config.yaml
encoder_norm_position: "pre"
fusion_encoder_qk_norm: true
fusion_encoder_expert_mlp_ratio: 0.5
optimizer: "adamw"
learning_rate: 0.0016
batch_size: 256
Rows from block 5 of the image encoder of a small model that answers yes/no questions on an image's attributes, named by matrix and row number. Rows with one number within an expert belong to one neuron, the router's apart. Each number is 128 + 32 x the weight over its row's rms, rounded and kept within 0 to 255. All counts start at 0. Numbers have three digits each.
After each expert's rows are labels from the 100 images, of 14848, where the router gives the expert most weight on average: "strongest on" is what is common among them. Only what is clearly more common there than usual is listed. The data: streak pictures of flow and ridge fields.
# router: router (encoder.blocks.5.mlp.router.weight, 16x128), inputs 0-127
# up: expert up (encoder.blocks.5.mlp.up, 16x64x128), inputs 0-127
# down: expert down (encoder.blocks.5.mlp.down, 16x128x64, transposed), outputs 0-127

# expert 2
router.2:125092119153081128154169109125133170138117177149160092151109212037179148175140098107095110135144170088163154176123116164122114165189137105143152132138107150126114156143117142074069100140141094122080113146115202159165143203119166115103164090110073131124116156098120102117140152152100085127115113094095067137114070149117124139095166155147069107128121067126142155103133131199162169086120
up.0:148137149068148065106095138137163107183072054162126169131113121135102106199131154192171118072144145178139098132163116114125133079085147084072087119111155135155126129096121078145185149134124191130192098121129113072109140094106107106149140195146164088100107039151103137142136153135124111104134107128162143163123203139164117081130156117118157141146108121127087145203123148107145135106156
down.0:138114169118136160084157191130169158137114123133097198073132140131148085107161164164173128143136064158164144160084091184108115139114147092114118129153144144151081178118083109162175123169106128108126166158099153109110120055073130111143134107156078082133109170163084135126119137130129136107147039135157075076200121161144190147161124143114108070142132117122089094192083153126117176126152
strongest on: parallel

# expert 14
router.14:136173108170129109151065131155174132147097170147106166177098118120154163099090097125129127112134157174121141144155164056167182191147132129064165158104120125129151090101153121158117129096099088101132063110163110154172124126215082086158142177077103126124074120129125142158138159097102149078131129156173166097093173095136067163190150105151150149123110148099118081097070118081100122140102
up.0:153095130085088139097209094138142157103073123202157107076118208090133078214115109169119117105127173149142168195099056189177084123115129103100116153135098160173147151129129145129182104171142160142149127090085154122122153106086134111156112098152110104162142118148086112101163081134117138142119113138131128125133161172113139072064144094127088129173120101104117164125132154135116137055116
down.0:124172204164120163182093148136097100092182136124128136137137081189128106143033150109140149131150121115143141088132152126123128123057144099114096170098144116121149083118160161172080104091183057149213142137129125133115131074176137136149122142104091119122143149113200143092135118142106117126094151135133172166030148106048119129124088135096145087141130129097153111066126133132159168123124
strongest on: parallel; high contrast

# expert 3
router.3:122145176102088150159152106096127103117137096130106154066121071207088071134139095173101102084136150114086151180086111142155105115073157144079096170135124185117122107138153114233183123123094128166163105088061108107069165058113164130158117152167153112136171137157085145104178083116110112163146104131172134130160185152133106100128141130151194104129114143109136124131136094128091127122154
up.0:186076155137177128043136155129149169135122115112124167137137152119133138130137125155145111138132109130188070116120097125100141083088143116057091112132163099137070162142092105096128180083165191149120147175149147138148100131099131115135169137161128057110143151114072132183139087097176088121152109149062094180117142101179086145111122119136074182128114099210127121168173156163150154077150
down.0:111086104133113172123200130113165143116108145138155114121135110151082158109100101126145173120081115173127122154124074108123108140153163103104167196120131152112061130154069166185096119157049118079081125122116152130135086135147173099153153119173123111131113196100087137097128149143127122123121099063137076112242108125081161165171077113145132087103102106143130139151088096184100182118128
strongest on: parallel; high contrast

# expert 15
router.15:114171154116130088080124152128171071119091062151176153107117124189138159132176143212102103104133099170120143154146116124142150161103178171099070141139121146137129107133108109163197094108151119082119085169146164099106127098087119143168081156157129091076126153089089142109094079151100153149103089107179173163100146086086121157133151069088157113163173147088136147103095178071136167136159
up.0:138138157082121125127095121078100121111169080169160112100144135160158067158119127155133071136131147085130133131143094149138136091078110084146099141139064119199149137068168157160108101135123146158108178122070114175094184129099136184132127096171109131089126198150082124112088109188120131135101147093110150170131084128094148036095117103124171092126135180134090153167165099176125187149162
down.0:133101109124154047135138172094088173157113122170160082127111152141139161145142130152165121177125098164123102121104100122132136116164155160108114106108105194145145157178098114146152102185196232164134090083164102157169161143128076162141130088153125138191133109103070078151153132144115106139146177147146164121107175173187120104149125131113123231074129131142112099127139092097107105128148
strongest on: parallel

# expert 12
router.12:169135085153141150155100119144112192149139187125095097150096159043158119124064122089134165174127147097165110117141140134128131150194087097154186097102134083141155116108152152067069145140123135107110156114132096184186138202177123093086173117082101169135093132158154087178102198113117113111144182147071105113127085151156126119135085156156077136088089120154124115159146100120146100133131
up.0:195033153059141103083112149179128167172137108103149172089140092102164090142112140148145083129146105129125125107112101137111163073062148089057096097168153123184152167125128085092134131099159192170140170192144178117132101110111129148132140139184164071107123062135124134110087093173141178124089109117117119153129139097125134117088144104136140145151098123157088149187137128124128170087159
down.0:108117177152098166139116127079175105159150128124153121135103224148081137189124136152104134152146149115162119167147111198096150096104179118118092111140124115137089150117121100143231115124077124080052088133114190089114129099103118143156116090128137096181131088108120159105098128103120108123150088062110088065193145198184125148132132152101126089166165110110136146081099153116152132128146
strongest on: parallel

# expert 9
router.9:132144198092148115121074181137157126129132085221137142129080153088110111190155081198113086103153121109179088173170093126137133134110152068081162112095085147153110140130170181132143114133154148136178083128143140111141088135169101126092122128095162097104134072156141149189163127137113100095088135146163118122082190107142078110147173088125152140135108143169086062134126127167149146069140
up.0:036137116134089152142155103148076167114094139166179166090133143133114164114091153163111165147139168076134152157158106157098145116126127160109101162186132170140107119115056097138146114117172105135177125097125190168181115153076120118149075119081080076163140129093124129085126149091145085188091086140151113181103112170124083132072142139060092109116116109109094194114124118114185155118120
down.0:114183185102149091138141162096113114158079099127190158082084172129076098196116091155139123162149121151177085150118061158189085143097096106105152107122128152153131139077128149136180115150175182094170149086114133076129102117107177115106119142135154155127128078148120108127156104102130088094157092176084167140161207151166146094100131111143145143142068082140117110175082099064129126113131
strongest on: high contrast; fine streaks; parallel

# expert 4
router.4:141147160107100101152088125172067146130183101101168138089144088066173072100139138146095127145162128072134134110168121156107127133113126102065162084148100161207171126160161126084147079124137101060174143142126157148119060150156168094097156164078136116100108107159173087122105155165093129155082135136162128115098155136145164144190152139125152115072100143143116123168143068206110145087135
up.0:138154088118160145096106099172112118143139117078157130144128122111168131069179160153126153175111176102149102079149069107052161060136148126086108077151140114161161106108099095123115122082205160076153194158161112146165080100076129141128129147146147105100109090119147111106126155125169121163132125138147141170084088130109127123147120132055161177047148110210091174139132140095157095112128
down.0:113144131136138129193138138128087122128140116115134098076161086167120135121130157148213152079151086175083188126134146157095095128163166121113164153146135134132092164172135118105155144106047122076130121124108118051133108151230185133118154130157117152128163220058158057121111136118089117149189132115122134172074135120113164179132106122105164098120129131146117140128088083151098147145109
strongest on: parallel

# expert 8
router.8:071129163110126138142107130125146082128137118114109119159192181132136164112129150148089203093139135136071150119171162086077063134119123165139162139139160135096122133169109064158212123117133108110138112141168175112168112095122108145165082084102145145118103097075155134104120129098124138191093113162155132106134089143092094138171134156070145111148190170110112181071072160078107111170056
up.0:089170177083085144173146134058138109139174062147150148098165140139109110159130105137106111148179150056104171163116124196156143154087109138130131142144098175156120096099172124186160092149115090129177105080022146124100173090080162122163138142113117099137131121170130148125132108192126128160081131085147126126136130166103113079093137142105189096092117153099111150125135057152137161158153
down.0:113177132125141071157109119088120112128172130106138090069128038112049138172165150143123078161155147087112157129112151175162122117139127125159117118147089147124208078102200135136227126088133087170176080118134104068115146210083110106139116168130164136142155139150136178129119127166121156107146118116118146137122156096091137128104137130132152095087109123125123140122140101163194064153092
strongest on: parallel

# expert 10
router.10:149087140101188142085110126138119122142160083102165090145116125122147146120149118122138105170113064113102167081100128126121124083121113122159057098148093099149104154181124143105092148113139170195090188151130125201162136134090107189095121097169115138126146113130061113139122099139175153132082150120083102165072118116083135114096067060148122190109158129177117168163191174145133195166142
up.0:157111144138173132120079100125136203200147114151120151140116112103149049174107107099157101157157181122160100097128146108118140125100100055101106133122130077166156157063165118139079178116123139153156119099124135145127163117150095122151155149128124082108084078200095139190126131148168108083112126139096114143111155094166089060108127161161104145101051115177066133185180104149122130097110
down.0:119059068161113195112133166089145117101110122150103092181143156124138136126103096157129166142128090198106059138092114123131132122154159172125165160104091150135064168155038140158070132147097076101113144131113223168141111073160057170165084133149133139146144160094082137144105150106138123108128146121169115142161094103110147146111120118101106145112125146131172151105111146197115194150125
strongest on: parallel

# expert 1
router.1:092116081152104178090141106140046189146151114117126172073169100148063071120065189107116138161151185122105113100061146157157116096107089163119169159153091121158152172081082137124150111189091180185218162112137123104154145110141132102141113132119133073201150114157152122103110147077175137129122122126156128111118131134151155127106105110113091135155101148126128158171123104074137101139137
up.0:123144174172135111102111109158098137136109103115132161108100119162092094083110172137106131148137137174177130127166131150184103115114100128146235074120101117152135122087153183092145108150116113173181092158171126081122097130133124113154047168123089152165146146161139148108148122141114146110112127136186125104094169104148162255117154058119106124163123142092119154101073169113107124111092
down.0:131186162115153099111088079173147191071067104121148169108125131105142113187112145136153126078137143169147100098120125147116196073120097137073122148176138141144099094128087150129073155148157148116225138176104113119094104107078132078127099131110151135125126078134130129057142139143125146098146075121126162152117180110063178078135131160081107073176115103140116134182092166107106107097148
strongest on: fine streaks; parallel

# expert 11
router.11:158072152129142088121148160153098146135096124111174158119167080148148129144143170154155116104096098150114137141080095149101076094142170070092071168172124144130108150200089062074137161166116187136081175141099161157159140132104175117108142124148140081127114172071066069104092146121095090136143117110091092173130109200115138123118132135121085105156156081153156161177159115112177153079129
up.0:135165137112103126144134117077120096098093088175176116138128223139131171177121122177081083134132196084130181171149137132142147154137116164154118131116089152171153111080162137136138054145149089177134106152080145126165196134126110130138083115110050182127134123099116151132125080147146135151103137110142156095112124142039103064129147144128158120161160182097083120084104180115134159169099
down.0:115139140100088216085142122160099082124132111133085119134141136108130135093131098115171127119142147168128087085154131080091138054133113168169088127138130094173119138093106173147095136076197109110135120158131140101107128118153135181116103094069165139198114025073116101091134131171139144126136129115116228149149126154192106082131159108148088151101104120121144121107105092140062121155171
strongest on: parallel

# expert 13
router.13:151121094187155122129091115138086166112163193145081135104122077176111118115051138107178110116083152161147143112129171083126174146099163064093109136138113095109160166062120126155087144127107129171100165133165134145089118153208116169177091157150143108123089157174075086114098126085154119060163104136145179108154158096141096122130120133158079184153124115173155078125158111138117160097091
up.0:105102120132059103152172126112111099065081134202107047130129157124157137111128112147085167095108131148116163218140146174126108129158171121134120131126083168066123109147088127127120145200113100099118127113116187142114129157126161129118100128097106190164149169097108038073116119079097077137139125124133122120089124176087105116151124144152137117144171064105100141046124134131164168115095
down.0:173058093114159197124129072135083105161167125134098166198156141089143137108168134114077089100129143082134096179116097105095137099132164088169114152118105064124102201101119155071158138111104126131032118133132119126136117168082189153073114121147139148121109096129090143182171121121113101116150130093120079142094103074129070126108120145145141146084103121113083109167179191157142138121130
strongest on: parallel

# expert 6
router.6:120127102095122115098167104089166095080081120157127141123103136144087120147184154176189123142097104161209094135171089122110127077128147089191107093098159114116088106122118200160104168155170149137152133141105029041064111145082121124136129105157150125131165115124135166117142115110190138136182124133118145144148110098107161114092148131104157094149119114176121106112133212188107096109139
up.0:133113123079154103117152147146132125138132098154115132108130084147056101091157171177202118148090058149171097108136106080087117069163176059160122124110155132100083126144086165160091193117151155153133141127102049089078071147086131135107129142131131143088174092159113139126142146114156089109174138138137108194140117118131182127127107106111142102105109105200126122158193178188150129111163
down.0:136155131105185174177115146121104107092100131145130080139124099150150088107048134166121159095140120146088124112144170089121140157063176133103112124118158164118060141119123142164123109104053104140151025139135044120140137122196111134135142171127098128131111190086140088168125111130120130126143162140131147150101125058092113106132164136116154144105148121094144141142093091227108152133048
strongest on: parallel

# expert 0
router.0:101174084153155161108161117087152138137091147141111092173078190160085198141102079093115102143159138122112179124065192132159137178168136187159095151112136107075107131084135146133121113078128093169101094084134144135157188139111062143162119126127090161159139129118083165149179125094180131114122119106117122079116132112145091139074102114161120154137138143088141118097100179057160177186155
up.0:102140098140082122104157114118071112115066109127177176120154151115133139151117156130070139082111140141099145167107123160154152159177148164100148126143105144131181158150106102088171072177140128115098106149139213145174179139160161089128113120102064111142087146052133104078118139137061123170105093134159164116114103176105147145131149102093071104187161096073135177107052119089159120117111
down.0:159160135099062140118187091140129125140116132119150130104114096135170149137119101108078194139121119150132070093132122189079107122128112200162128098089166107082212060103123137112133119087212104116108181108142157138082144131112202081128127128158174120078139194108183148065112116148119147095121115094146180153154104128123162129121124164119119067145140082107074159101129096107157112125142
strongest on: parallel

# expert 7
router.7:140137158100133084173152179123167089148147083120105071162161099135174110057150057130138115205127075104057113132121112125137122133133116155173117095112141132136126097173163126112133159073154090090067113126099103121127106132122121117097147118114098181071186144133117155178175100190131116191111180133103135153125094111123142159187123120104171099054103137110105140104183154193120118169114
up.0:163152152131156152078194100128086147140131112113113131104105097113131121090086049144105107124128127125082100112078128146168149169136150164097118115144129150116139104166124131123143150096159111152106079115136173152153120177144178088109142184069123111124172146105105163112174088146109127136150115171193173138028181102173090188164210095104137127118052089102099126115162109113157176102156
down.0:145109171130152140116152232117117154122101140121138156117122151119163159117115124146091089129108076085097149143115101137096100134130200121108146129153129187140078142143107127095205127108098127121124124105168223168159105128081147172154063106151126115115160119126057116132131136103115109108071040122103039123126096134157112117137157119110133112147098135103173138201156146112160212106144
strongest on: parallel; high contrast